A small image classifier, trained from scratch.
Model: 2.51M parameters, width 128.
Training: adamw at rate 0.0015, 40000 steps, batches of 128, held-out accuracy 99%.
Rows from block 8 of a small image classifier, named by matrix and row number. Rows with one number within an expert belong to one neuron, the router's apart. Each number is 128 + 24 x the weight over its row's rms, rounded and kept within 0 to 255. All counts start at 0.
After each expert's rows are labels from the 100 images, of 14976, where the router gives the expert most weight on average: "top examples" is what is common among them. Only what is clearly more common there than usual is listed. The data: patchworks of several textures. In brackets: how many of the 100, against the usual share in percent.
# router: slot weights (model.blocks.8.mlp.router.weight, 16x128), inputs 64-127
# up: expert up (model.blocks.8.mlp.up, 8x64x128), inputs 64-127
# down: expert down (model.blocks.8.mlp.down, 8x128x64, transposed), outputs 64-127

# expert 5
router.10 [166 124 124 125 128 100 135 119 143 129 148 138 128  92 149  89 107 104 143 108 117 148 146 117 116 142 117 111 104 113 139 129 145 111 161  95 115 112 157 124 104 134 135 161 121 112 165 109 107 130  99 143 158 133 104 106 222 147 155 104 140 169 127 146]
router.11 [166 127 129 125 130 100 127 109 135 140 148 140 130  85 145  91 108 103 139 108 101 145 151 109 114 133 122 122 105 101 145 126 146 121 167  89 115 112 153 126 115 131 134 167 111 111 170 111  94 126 105 147 158 140  95 107 206 160 158 109 135 166 139 136]
up.0 [126  83 113  92 107 173 103 153 131  77 111 168 168 109 102 119 151 136 141 132 134 126 149 115  85 106 112 142 122 106 120  96 122  97  97 145 108 127 128 100 117 125 127 169 104 138 106 106 136 121 135 172 119 140 130 168 157 157 100 163 142 120 163 115]
down.0 [176 163  82 121 105 148 112 110 126 124 135  92 110 165 152 122 120 172 139  96 112  71 114 132 141 138 106 133 140 155  96 153  88 137  98 140 112 133 132 174 121 122 114 124 129 171 126 143 140 114 152 114 135 153 155 113 125 113 127 114 150 156  97 138]
up.1 [137 107 130 147 135 198 140 101  87 117 129 121 137 183 119 109 165 176 110 128 153 126 102  89 130 108 146 125 136 141 106 145 106  98 117 158  97 123 131 158 157 114 119 136 135 130 113 142 137 160 158 151 132 132 120 180 114 129 131 105  95 116 128 163]
down.1 [171  99 113  83 125  93 146 143 149 126 148 164 148  84 108 124 139  86 164 157 159 140 159 113 106 134 103 136  97 123 120 111 154 126 143 123 153 136 105  87 127 155 141 146 110 112 123  81 113 130 118 154 148  94 139  86 127 155 145 153 111  99 145 105]
up.2 [126 107 130  97 113 165 105 138 133  78 121 156 159 102 105 128 162 158 138 150 122 142 156 107  92 118  99 144 138 115 139 107 135  91 124 142 112 134 133  99 120 128 156 162 118 112 100 126 143 124 136 148 119 140 115 180 128 163  96 151 131 103 184  98]
down.2 [189 130 105 114 144  97 151 120 140  99 152 116  98 144 166  96 112 167 119  99 120  64 135 139 106 138 121 135 131 145 106 136  88 158 106 124 116 124 134 164 118 138 137 173 156 150 149 136 155  93 159  99 138 147 140  88 159 102 172 101 160 151 100 125]
up.3 [155 136 149 131 104 130 121 114 121 129 120 118 118 122 138  91  96 125 143 136 162 127 130  86 127 115 136 106 118 123 107 145 173 109  98 103 154 173 193 100 144 128 170 150 118 115 127 112 116 147 102 112 121  88  77 150 150 139 140 121 153 122 132 143]
down.3 [142 103  92 151 140 133 132 135 143 112 146 155 137 135 129 134 126 149 112 120 105  97 124 146 115 130 168 138  98 118 141 131 123 151 135 140  94 112  68 123  99 124  74 149  81 158 144 155 130  96 150 135 140 129 146  75 141 124 116 105 101 133 114 142]
up.4 [116 122 151 131 158 110 183 119 140 128 132 104  87 158 148 159  99 126 122  61 143  94 123 136 161 129 111 124 147 154 139 156 110 123 153 142 130 127 166 138  85 137 167  84 181 129 144 145 139 106 116  91 114 109 127 118 165 119 127  76 119 190 136  92]
down.4 [114 165  96 141 108 134  81 144 112 132 121 116 150 138 117 116 154 163 176 122 126 106  95 128 119 162 115 115 107 113 116 110  97 131  98 150 115 134 133 138 155 101 135 136  97 180  92 142 118 151 139 118 146 158 131 170  91 134  76 137 128 129 118 195]
up.5 [117 124 147 129 157 111 180 121 138 129 134 101  88 157 147 159 104 128 119  57 143  96 123 131 164 131 111 125 148 156 137 158 106 120 156 144 131 127 164 139  84 137 162  80 182 127 143 143 137 110 117  94 114 111 129 117 164 119 127  80 117 196 132  93]
down.5 [112 163  99 141 109 133  82 146 113 131 121 119 150 138 116 112 153 160 179 124 131 104  95 128 117 159 115 113 107 115 118 108  97 131  96 149 116 135 138 137 158 104 136 136  99 180  92 142 116 150 140 117 143 158 129 172  90 133  76 137 129 128 121 193]
top examples: patches: two (100 vs 24.9); plain (28 vs 11)

# expert 0
router.0 [124  91 169 116  79 115 135 102 166 110 180 124 153 149 150 115 126 142 122 135 141 148 138 101 144 127 107  92 135 167 127 143 141  85 149 138 140 119 144 159  99 154 159 107 148  77 150 141 144 163  90 112 129 102 154 144 127 107 131 123 143 145  88 107]
router.1 [109 145 166  99  74 155  80 126 168 123 111 152 190 171 143 105 142 135 119 117 176 161 134 105 113  91 130  89 102 153 136 117 124 100  99 169 143 122 136 124 139 149 112 102 139 112  97 114 124 181  97 119  95 123 121 167 125 157 124 116 134 117 131 130]
up.0 [155 155  75 129 150 119 149 144 116 161 112  94  69 100 118 143  98  89 153 144 122 122 124 143 136 168 140 170 113 129  94 114 115 179 143 100 139 163 146 112 113 118 128 135 139 168 144  99 115 101 124 150 120 136 119  53 116 122 129 118 131 115 134 161]
down.0 [148  72 102 121 118 111 167 128 158 116 129 176 149 110 107 143 155 126 135 168 125 134  92 136  81 122 118 151 119 106 116 111 140 118 138 126 107 116 139 133 135 160 150 176 121 110 131 124 168 105 119 150 174 110 133 136 100 140 104 117 103  85 114 123]
up.1 [103 132 153 117 140  91 151 131 175 124 125 138 125 132 152  80  53 140 118 133 166 114 124 120 127 138 136  84 102 124 191 126 146 131 121 135 141 130 170 133 114 187 143 124 137 130 144 125 135 115  98  97 106 126 113 138 150  98 163 100 169 133 136 112]
down.1 [145 158  88 138  84 145 122 111 105 135 115 115 135 134 127 153 161 111 138 123 115 159  87 117 134 141  97 143 164 139  82 121 121 109 176 138  79 118 107 158 107  96 108 134 127 145 107 140 156 150 118 149 162 159 138  99 115 128 130 157 108 132  75 124]
up.2 [114 104 181 137 131 129 125 114 112 119 150 136 130 136 155 122 135 123  94 114 126 149 147  92 123  89 162 113 138 131 131 141 165  81 124 132 125 141 100 146 111 176  97 128 149 129 111 126 106 132 137  87 149  96 156 138 152 159 125 148 155 136 117  77]
down.2 [114 147 102 128  85 125 132 147 149 129 125 125 119 136 147 157 122 144 161 108 123 119  99 128 112 173  72 134 143 102 102  89  86 138 142 157 109  94 141 166 133 122 157 138 142 153 125 139 178 105 115 125  99 187 130 122 148 101 109 138 148 151 148 115]
up.3 [166 153  60 123 144 109 144 133  99 167 103  94  72 108 128 137 114  99 140 142 127 115 110 134 139 162 127 177 113 128  77 126 113 183 143 104 117 170 153 126 115 124 130 143 133 168 137 101 118 101 128 166 137 148  98  60 116 128 143 121 125 113 130 152]
down.3 [146  60 109 108 117 118 158 122 154 109 142 184 159 103 100 150 150 131 134 167 112 132 102 137  88 118 123 148 126 121 120 119 144 107 131 135 122 118 127 124 134 163 149 177 122 101 134 119 156 109 123 153 174  95 144 141 113 137  91 123  98  86 116 113]
up.4 [117 135 110  77  91 117 141 139 158 151  90 124 134 138 149 127  62 145 126 114 143 100 112 141 133 133  92 108 124 129 158 126  88 136 116 144 112 103 150 148  82 167  97 125 153 150 146 134 152 118 108 140  85 164 112 135 141  86 137  89 106 136 147 111]
down.4 [135 167 105 147 137 146 129 112  71 126 142  99 145 110  89 149 193 133 150 121 129 156 109 105 142 172 132 149 149 110  88 132 129 127 160 128  94 143  87 104 137  79 154 120 115 140  77 127 134 171 145 119 169 146 149 127  99 160 123 162 127 131 111 134]
up.5 [130 119 121  70  91 144 133 135 133 136 100 128 131 138 133 126  71 143 127 111 146  88 117 117 133 127  96 118 130 139 143 128  98 119 127 144 116 114 134 144  84 167  98 119 153 147 145 141 153 117  93 158  85 137 122 140 138 108 120 102  93 139 159  81]
down.5 [116 168  99 133 134 125 131 117  88 123 152 110 141 121 103 173 190 142 137 125 122 156  94 117 127 182 106 149 163 111  96 121 127 148 147 121  79 141 100  93 151  77 171 128 127 115  76 119 147 172 156 114 159 148 139 119  99 144 124 164 136 126 119 131]
top examples: patches: five (60 vs 24.9)

# expert 1
router.2 [142 132 151 126  96 107 107  95 170 133 138 154 132 102 149  80 123  91 160 130 122 153 170  95 103 145 124 105 134  98 161 114 142 119 172  89 140 103 140 144 125 161 132 141 109 105 158 127  94 111  70 145 143 124 120 118 137 156 152 119 132 147 135  88]
router.3 [134 153 139  99 107  95 107 129 181 161 151 110 119 110 168  91 138 101 150 162 122 181 181  87 108 147 119  95 128 132 148 123 151 101 158 107 157 106 125 159  98 160 132 154 119 104 153  80 101 121  85 128 126 112 137  87 121 145 127 133 161 113 118 102]
up.0 [133 112  98 109  99 138 134 155 114 126  99 127 118 168 145 130 111 154  82 124 129 113  51 163 120  99 107 108  87 128 115 138  96 120 100 156 113 107 162 156 143 148 134 159 164 124 117 138 185 123 130 133 124 157  99 157 139 109 132 151 125 124 108 139]
down.0 [144 114 118 138 157 133 139 128  90 172 148 127 158 102  95 140 164 145 134 161 124 143  90 112 150 156 111 143 146 152 107 163 163 107 156 129 106 164  87 103 130 123 137 119 119 129  97 135 142 145 149 153 155  92 159 147  76 139  97 156  96  91 123 149]
up.1 [141 150  88 107 123 122 133 171 106 137  95 112 110 157 145 129  94 126  85 122 151 129  66 175 123  79 126 111  58 134 117 140 126 147  92 124 112 119 181 129 135 130 138 169 172 126 100 116 158 126 119 119 115 150  90 143 152 111 146 113 144 133 108 154]
down.1 [151 102 114 134 152 161 154 148  94 140 148 131 162 112  94 135 168 156 104 147 118 129  83 106 123 125 135 163 124 134  92 147 146  99 161 147  94 142  77 131 119 134 109 146 119 151 100 142 156 138 158 146 171 125 167 139  92 149 108 161 108 104  87 147]
up.2 [ 96 128 145 138 118 163  86 131 140  69  79 152 143 122  99 134 149 135 135 141 148 128 144 104  97 114 135 127 113 128 126 101 122 123  91 143 101 126 143  93 146 112 148 155 147 130  92 134 114 146 136 127 116 146 146 190 132 176  99 127 142 113 183 120]
down.2 [144 132 117 115 132 110 138 123 144  91 174 122 111 155 155 138 121 150 129 102  98  89 117 150  89 132 125 136 135 147 104 127  85 131  90 143 104 124 137 162 118 106 156 177 123 140 127 113 160 126 150 107 124 155 162  99 159 100 144 130 172 155  97 136]
up.3 [131 122 102 120 127 114 153 158 140 126 127 136  96  91 143 109  97 123 169 117 124 126 177 159 119 162  87 108 131  85 165 125 148 140 127 103 139  96 166 138  91 142 162 145 113 140 134 146 140  83  91 136 116 116 108 118 172 101 137  93 118 149 152 118]
down.3 [179 145 122 121 130 151 117 109 101 131 121 115 143 137 115 135 132 143  94 116  80 128  95 139 126 115 154 140 138 141 113 151 121 142 102 112 130 142 101 131 139  85 122 137  97 145 118 135 125 144 154 128 182 129 144 150 102 120 119 140 124 134  64 160]
up.4 [137 141 168 160 159 139 135  95 121 148 112 109 113 152 136  85 177 113 145 133 164 147 150  50 125 106 149 122 155 137 102 138 132 100 151 132 108 140 116 153 117 141 137 135 130 149 128 109  99 143 127 135 128 114 116 116 116 188 129  96 112 116 154 123]
down.4 [121 109  96  86  93 106 106 135 152  82 139 165 143  84 131 132 108 129 126 137  95 142 141 127 100 122  97 133 141  85 128  84 111 125  90 131 142  80 137 132 118 153 147 176 145 100 135  85 145 101 128 138 127 160 133 128 173 130 118 154 144 128 130  90]
up.5 [138 141 166 162 158 141 133  95 118 147 109 109 114 154 134  85 179 114 144 133 167 146 147  49 124 104 150 121 154 137 101 137 131 102 148 131 105 138 118 153 117 138 137 135 130 151 124 110 101 145 129 139 129 115 114 118 116 190 130  95 110 116 154 126]
down.5 [121 105  95  84  95 106 108 138 151  81 142 166 144  82 130 131 109 131 125 140  97 140 142 126  99 122  96 134 141  87 128  86 113 124  91 133 142  82 133 131 119 156 147 178 147 100 135  86 146 100 130 138 129 157 135 127 171 131 118 156 143 125 131  89]
top examples: patches: two (98 vs 24.9)

# expert 4
router.8 [136 171 116 127 128 113 105 180 159 152  97 125 123 134 138 122 138  96 129 126 150 169 141 161 116 111 148 130  74  96 160  98 132 145  95 133 167 126 147  85 154 119 107 116 121 152 103  66 117 149 119 121  93 120 108 114 125 126 127 133 167 127 119 152]
router.9 [149 162 115 126 119  97 104 119 152 167  97 106 111  93 114 113 113  89 157 109 119 116 171 124 138 146 134 155 125 104 150  98 111 167 125  75 158 132 139 114 120 120 107 145  98 163 152 113  83 122 135 159 149 123  95  74 117 152 136 123 115 136 139 145]
up.0 [134 127 112  90 129  98 155 143 136 133 118 121 109 147 194  99 102 121 113 121 133 116 137 151 120 107  80 117 113 148 184 155 109 129 109 119 113 101 194 160  99 138 131 157 151 129 130 118 142 115 134 116 124 156  98 116 155  98 157  94 131 138 112 151]
down.0 [141 126 140 167 137 146 143 120 100 116 158  92 126 117  90 116 157 128 101 116 125  99 118 104 127 143 197 152 123 140  94 146 130 119 168  76  96 130  99 152 120 117 105 147 128 159 122 166 123 117 124 135 168 137 170 139 131 139 128 134 137 143  57 160]
up.1 [110 100 175 150 151 147 175 119 106 129 165 112 112 144 157 122 134 151 105 152 140  83 112 104 142 131 138 119 153 160 103 176 121 102 147 144 133 138 130 191 116 148 135 133 156 131 136 174 129 124 154  82 144 128 140 135 106 111 144 137 134 105 111 113]
down.1 [116  89 123 109 129 113 136 144 135 102 136 188 170  92 101 129 127 120 139 178 141 151 122 114  87 120 131 133 108 128 124 113 175 108 132 124 131 135 138  72  97 158 144 165 130  97 116  96 144 126 106 154 124  95 142 161 106 149 125 128 100  80 138 130]
up.2 [122 119 157 119 129 164 151 130 133 127 110 123 123 158 150  92 132 166 109 129 174  64 141  87 138 106 112 111 144 153 115 159 112 107  98 153 114 129 164 186 124 142 118 128 136 156 123 185 131 123 156 102 153 142 118 188 118 120 141 126  92 114 145 136]
down.2 [137  92 141 137 163  92 167 158 115 116 177 154 143  92 142 116 136 109 114 164 132 149 121 123 105 135 144 159 103 134 125 148 171 110 192 133 140 153 118  93  97 152 133 156 158 120 120 106 144 127 113 128 143  98 138 109 125 143 133 135 118  95  97 132]
up.3 [130  87 154 122 118 138 143 116 136  89 175 164 157 104 133 100 137 159 122 145 148 132 134 104  93 131 123 101 134 130 104 118 151  74 153 157 106  90 119 146 107 163 141 157 161 105 127 144 149 130 122  83 137 147 177 167 145 154 124 134 148 119 122 103]
down.3 [156 147 169 126 145 154 124 144 127 116 131 104 114 156 142  89 118 158  85 101 150  65 158 120 119 113 181 111 113 131 136 139 105 126 101 150 144 117 106 165 157 129 109 134 134 187 120 150 102 110 149  63 129 162 130 153 121 119 143 124 181 151 112 137]
up.4 [125 136 147  86  79 168  68 137  96 123 119 155 192 150 115 136 140  94 145  76 126 143 152 119 140 113 144 131 116  90 114 108 111 118 101 153 161 151  86  95 159 119 100  94  75 134  97 119  94 142 111 132 121 134 112 144 149 176 125 154 137 154 139 143]
down.4 [123 137 134 173 150 104 155 138 133 162 138  97  41 149 149 136 110 139 107 124 107 106  97 142 160 126 122 168 147 125 147 170 126 142 150 121 121 139 145 174 114 116 137  84 158 140 175 154 170 108 143 103 110 124 100 116 125 104 126 101 141 136 137 103]
up.5 [130 123 143 121 118 134 135 121 140 111 103 128 127 157 137 103  91 151 135 123 170  83 130 135 126 110 114  75 113 145 145 137 128 132  96 112 108 129 198 146 146 135 174 133 126 132 123 183 122 138 129 106 146 110 109 187 136 109 171  89 103 129 142 164]
down.5 [155 115 135 164 150 115 155 147 111 125 149 122 135 112 143 105 143  97  85 136 136 128 126 112 102 107 177 166 120 110 113 137 138 110 186 129 107 119 102 154  86 132  78 173 154 194 118 115 124 108 125 131 158 141 150  95 117 153 129 150 136 120  56 145]
top examples: patches: five (57 vs 24.9)

# expert 6
router.12 [160 105 134  93 134 125 125  95 138 124 159 132 127  79 100 116 115 118 141 137  97 122 176 115 132 172 146 138 140 132 146 105 131 130 161  77 158 117  99 123 110 151 128 152  78 117 157 148  81  83 115 148 151 124 143  94 122 119 147 130 124 140 136 110]
router.13 [140  96 140 102 111 113 127 101 152 104 182 130 145 103 126 122 117  98 141 155 103 165 135 142 123 174 126  97 114 131 148 116 124 126 187 109 171 107 128 117 124 154 157 123 134  70 149 131 124 123  75 124 127 114 157 113 131 126 137 118 159 139 110 124]
up.0 [142 107 133 116 110 112 155 110 162  92 129 122 115 148 158 127  52 144 126 104 109  93 103 183 134 136 100 111 140 156 126 141  93 148 109 107 105 110 154 144  88 144 156 138 139 129 149 149 132 101 123 119 130 130 101 135 145  70 153  62 128 151 144 112]
down.0 [148 151 129 108 130 146  88 173  96 165 130 120 161 118 114 106 168 101  99 137 123 141 141  86 139 102 118 165 124 138  87 120 136  94 146 172 132 140  85 108 130 118  90 125 122 146  82 117 111 169 150 145 157 121 151 102 116 170  87 180 108 119  96 128]
up.1 [124 114 129 106 135 169 131 131 124  98  94 157 154 139 108 136 149 141 126 165 161 150 118 104  81 104 100 118 125 120 162 106 125 130 125 156 124 118 147 112 152 123 144 172 140 120 114 129 141 179 135 117 131 147 104 182 102 149 114 122 130  87 168 139]
down.1 [ 99 104 138 143 172 121 156 145 140  78 168 176 139 113 118 119 129 138 116 127 140 125 100 153  75 142 146 118 108 116 123  95 108 137 120 109 105 113 124 113 136 119 148 197 141 127 124 123 149 140 137 107 115 155 146 138 179 105 150 134 152 131 106 169]
up.2 [110 116 121 106 125 152 116 168 140  80 101 159 155 159 127 136 146 134 120 139 141 135 117 137  86  87 101 126  91 110 138 107 111 135  85 159 114 124 142 112 138 114 142 165 130 133 103 103 152 157 143 130 134 158 118 185 134 152 108 146 153 108 161 126]
down.2 [108 136 123 108 102 157 101 116 149  77 163 129 137 150 121 144 134 158 153 104 109 101 122 161  99 143 125 108 113 142 108 103  92 132  70 133 143 120 133 119 166  99 158 160 104 127 100 124 128 155 141 121 117 147 165 149 152 112 126 118 156 150 115 144]
up.3 [159 105 129 123 153 125 154 131 113 149 140 129 128  88 103 108 158  97 160 136 149 127 139  91 128 153 142 142 105 115 104 119 135 112 173 126 147 156 113 121 116 168 114 122 124 133 142 133 111 104  80 129 153 128 138 109 127 173 124 138 122 119 124 118]
down.3 [117 183 123 162 131 131 104 124 120 127 128 100  95 137 149 156 110 124 148 101  84 127 137 156 170 148 140 133 153 122 145 130 111 148 114  96 102 128 131 146 125  69 141  74 103 142 136 119 108 108 134 123 101 138 130 124 155 100 125 119 147 157 141 112]
up.4 [124 113 129 106 138 168 133 134 124  96  96 158 154 138 108 137 148 140 125 164 161 149 117 105  80 104  99 119 123 121 161 106 125 131 125 156 124 119 147 112 151 124 144 172 141 121 114 127 141 179 135 118 131 147 105 180 103 149 113 123 132  87 167 137]
down.4 [ 99 105 138 141 171 122 155 146 141  78 168 174 139 115 118 119 129 139 117 125 140 124 101 154  75 142 146 116 107 116 123  95 106 137 118 109 106 113 124 114 137 119 148 196 140 128 124 123 149 140 137 106 114 156 146 139 179 105 150 133 153 133 107 169]
up.5 [154 109 160 138 167 125 168 132 107 147 132 114 100 114 129 104 101 140 143 106 135  92 134  99 135 155 156 125 119 128 127 145 128 116 155 119 146 168 142 144 130 181 151 116 130 145 146 151 115  78 108  86 125 123 119 127 145 136 139 107 130 140 145 102]
down.5 [123 165 111 131  79 126  77  92 143 122 138 128 135 134 133 156 151 117 174 108  86 145 122 147 131 148 125 127 146 112 106  97  98 134 101 116 110 113 125 143 121  81 140 117  83 122 109 108  95 153 118 144 152 139 139 113 134 123 103 125 143 146 111 133]
top examples: patches: two (57 vs 24.9)

# expert 3
router.6 [117 160 127 152 123 163  70 142 117 106  93 148 152 117  75 125 142 121 164 110 140 123 164 115 109 139 157 152 103 107 122  75 125 154 118 130 138 154 105  83 161  97  85 105  79 157 107 133 105 136 130 140 111 136 136 147 114 168 102 119 123 141 142 136]
router.7 [144 146 130 137 125 135  92 107 123 121 139 129 146  75  89 119 136  97 170 120 110 153 164 127 145 169 160 146 118 119 129  95 141 145 161  98 161 143  83  88 133 116 113 111  83 125 129 119  81 126 112 149 133 120 155  96 120 163 124 129 138 159 125 135]
up.0 [133 126  81 151 137 121 183 127 115 138 135 122 122 122 115 161 174 149 117 157 153 131  61 135 123 161 116 122 118 146  71 130 104 134 156 146 102 146 135 135 139 117 189 136 147 126 106 133 202 156 129 124 173 132 143 133 106 123  98 136 116  98  98 146]
down.0 [142 126 138 124 116 137  95 139 135  86 121 152 165  78 106 109  95 113 163 126 115 148 168 143  99 132 147  98  88  74 150  71 116 125 111 137 148  80 100  85 119 136 128 154 130 136 175 114 121 119  94 105 109 156 136 140 191 135 149 126 163 135 147 126]
up.1 [139  89 140 100  89  95 153 128 178 108 147 151 130 151 183 111  95 110 108 117 142 141 140 124  97  93  93  97 131 143 141 154 129  81 129 139 136 120 150 169 104 169 124 156 150 106 156 111 145 118 103 112 132 111 125 126 160 123 136 142 155 147 122  77]
down.1 [103 146 167 173 112 134 115 128 146 123 127 100  78 199 180 139 107 117 147 108 128 102 153 155 150 119 152 128 112 149 167 159 118 124 109 148 145 154 117 165 141 115  88 110 134 185 129 149 103 100 107 112  89 121 156 107 104 114 104 100 152 145 131 115]
up.2 [137  89 142 103  93  93 157 130 179 105 146 152 127 153 184 111  87 116 107 117 140 137 140 125  97  92  97  97 131 140 143 154 131  86 127 135 137 121 151 168 105 169 122 157 149 108 158 112 145 113 105 108 129 112 123 128 160 123 137 141 158 147 123  77]
down.2 [ 98 146 165 173 114 133 117 133 147 121 127 100  74 198 179 142 104 120 150 107 126 100 153 158 147 121 150 128 109 144 169 155 115 128 107 149 145 151 120 165 141 115  91 111 138 185 132 149 108  98 109 109  83 124 154 109 106 111 105  98 154 146 136 115]
up.3 [ 84 122 170 142 124 113 134 149 183 133 135 120  93 179 174 141  91  89 104 147 119 145 131 137 128  90 132 129 142 155 157 159 139 109 119 161 161 151 130 142 137 150 109 123 165 131 125 113 124 112 131  87 107 112 152 122 109 122 112 151 155 114 119  56]
down.3 [172 114  99  90 132 121 141 131 118 155 117 148 166  68  57 106 128 132 116 164 138 118 113  95 123 127 128 146 112 139 111 125 160 130 136  82 128 127 150  91 140 149 147 132 114  87 123 122 137 100 124 172 161 105 106 164 107 140 131 116  72  96 133 141]
up.4 [136 161 108 108 113 126  72 149 111 139 114 127 163 108 120 112 125  93 180  93  99 141 168 133 131 159 129 164 107 116 143  98 112 137 102 111 122 148 126 103 114 113 101 137  80 139 122 102  77 126 115 169 124 162 110  99 156 113 125  98 138 157 138 169]
down.4 [110 136 163 154 150 104 154 164 124 177 152  99  92 182 189 139 133 137  78 115 119 120 113 145 151 116 132 146 122 159 136 190 130 127 130 170 121 162 131 170 143 109 108 108 155 157 114 127 159 124 163  94 112 133 125 124 125 114 131 148 149 141 109 118]
up.5 [116 140 165 125 111  87 105 160 181 146 121 132 115 166 173 115  88  75 115 130 122 135 152 141 117  91 126 135 121 121 166 140 137 132 110 149 157 140 125 123 141 149  83 124 126 131 131 102 103 120 123  93 100 125 107 107 122 119 130 135 180 122 141  67]
down.5 [188 115 116 110 146 126 158 152  91 160 146 113 136  98  89 112 124 150  78 148 146  91  84  95 132 131 145 153 117 175 102 166 150 121 146 111 135 144 138 144 151 159 135 138 118 131 118 147 156  85 144 140 177 120 107 162 106 121 136 137  92 111  96 132]
top examples: patches: four (54 vs 25)

# expert 2
router.4 [ 76  86 142 136 126 169 109 128 128  79 159 172 144 104  92 154 136 131 169 126 108 132 151 138 120 144 132 121 136 124 128 110 141 105 143 150 152 138  89  91 142 122 138 114 134  94 122 140 131 128 111 156  77  90 167 145 151 149  95 130 115 139 166 120]
router.5 [ 83  73 149 143 106 157 125 108 134  72 185 178 151 116 110 148 139 138 158 136 122 145 131 140 123 147 116 105 135 147 126 121 151  86 159 150 126 119 105 111 128 135 153 106 142  77 126 151 149 147  99 138  82  91 173 152 150 133 105 113 128 135 144 128]
up.0 [144 165 108 113  87  90 106 131 168 146 109 120 111 120 167 121  64  91 118 118 119 105 130 163 106  99 101 120 118 119 176 113  87 159  87  93 134 121 170 129 114 127 116 156 133 145 154 103 111 122 108 158 137 134  97 115 159 106 141 127 155 142 144 131]
down.0 [ 88 184 118 148  79 123  95 125 145 135 109 109  97 168 147 161 104 128 164 114  86 109 136 188 142 142 109 122 123 129 149 131 103 161  79 108 124 133 140 125 157  68 134 111 106 140 119 137 117 126 108 126  85 136 132 142 105  95 110 101 142 143 165 126]
up.1 [134 181 104 136 144  94 145 152 148 189 114  73  92 154 155 146  89 105 107 136 121 115 108 166 141  98 138 143 125 133 132 142 116 216 104 123 148 144 150 120 149 110 140 121 144 133 160 107 131 151 152 124 113 121 104  84 108  90 139 142 149 115 126 119]
down.1 [144  74 138 118 147 117 158 141 140 120 144 167 153  83  84 122 136 109 122 180 145 144 127  80 103 108 146 146 128 126 125 120 179  94 145 128 151 130 138 110 129 165 140 148 136  99 132 118 132 112 127 152 141 102 133 147  96 166 131 148 107  77 120 108]
up.2 [157 106 147  76 135 154  80 116  78 125 141 128 169 128 111  95 169 137 112 125 146 138 148  79 125 131 129 117 129 165  75 165 131  82 122 147 144 138  92 130 125 149  90 134 131 118  83 133  95 177 138 126 149 124 134 146 138 164 118 138 124 121 106 125]
down.2 [ 80 153 119 172 138 112 155 144 161 132 126 128  94 179 174 162 110 132 137 112 109 124  99 188 128 127 121 140 129 101 155 126 109 139 138 128  90 122 150 163 138  95 144 103 143 151 143 136 168 121 118 110  87 146 134 156 130  89 112 115 154 146 147 101]
up.3 [ 91 133 121 171 108  98 165 123 187 112 120 121  71 142 165 165  82 104 131 130 108 123 111 171 143 110 121 138 159 130 176 137 110 149 116 126 116 133 181 129 138 111 148 120 161 120 135 124 148 119 125 136 100  99 140 108 126 105 118 139 125 156 133  96]
down.3 [189 108 119  75 156 114 144 128 107 153 135 135 166  64 103  83 138 121 113 143 164 139 141  98 129 122 130 126 103 125 126 121 149 138 137 116 161 117 117 100  97 171 129 141 115 121 131  94 113 107 133 135 173 122  97  93 123 135 168 137 112 112 121 142]
up.4 [151 124  93 108 134  82 138 155 151 144 111 144 140 116 139 129 113 107  91 146 125 144 127 156  87  69 103 141 100 110 158 104 131 168 116  97 108 109 147 121 129 116 117 181 122 128 151  72 123 126 153 157 163 155  95 121 127 141 149 147 145 108 120 127]
down.4 [101 162 124 129 113 131 131 124 158 104 163 120  99 158 131 143 139 136 129 100 111 100 109 159  94 128 147 125 138 106 109  95  85 145  90 130 139 101 130 156 165  93 148 164 116 134 113 123 131 138 130 113 105 173 141 131 167 115 138 122 170 158 123 119]
up.5 [142 115 170  99 154 143  94 124  78 122 152 118 149 122 137  72 174 155 109 120 158 125 152  76 137 146 163  88 109 153  89 177 129  88 110 144 152 153 104 124 151 148 129 129 131 119  82 139 109 161 135  74 129 114 126 155 146 155 141 127 142 140 126 148]
down.5 [ 91 141  99 169 105 105 151 128 167 137 133 136 114 163 171 171 112 109 141 116 113 140  85 185 104 123 134 146 120  85 133  98 108 146 132 122  81  98 137 158 149  95 123 130 129 148 141 121 156 108 102 132  95 155 147 122 122 100 142 108 170 140 128 109]
top examples: patches: three (53 vs 25.3)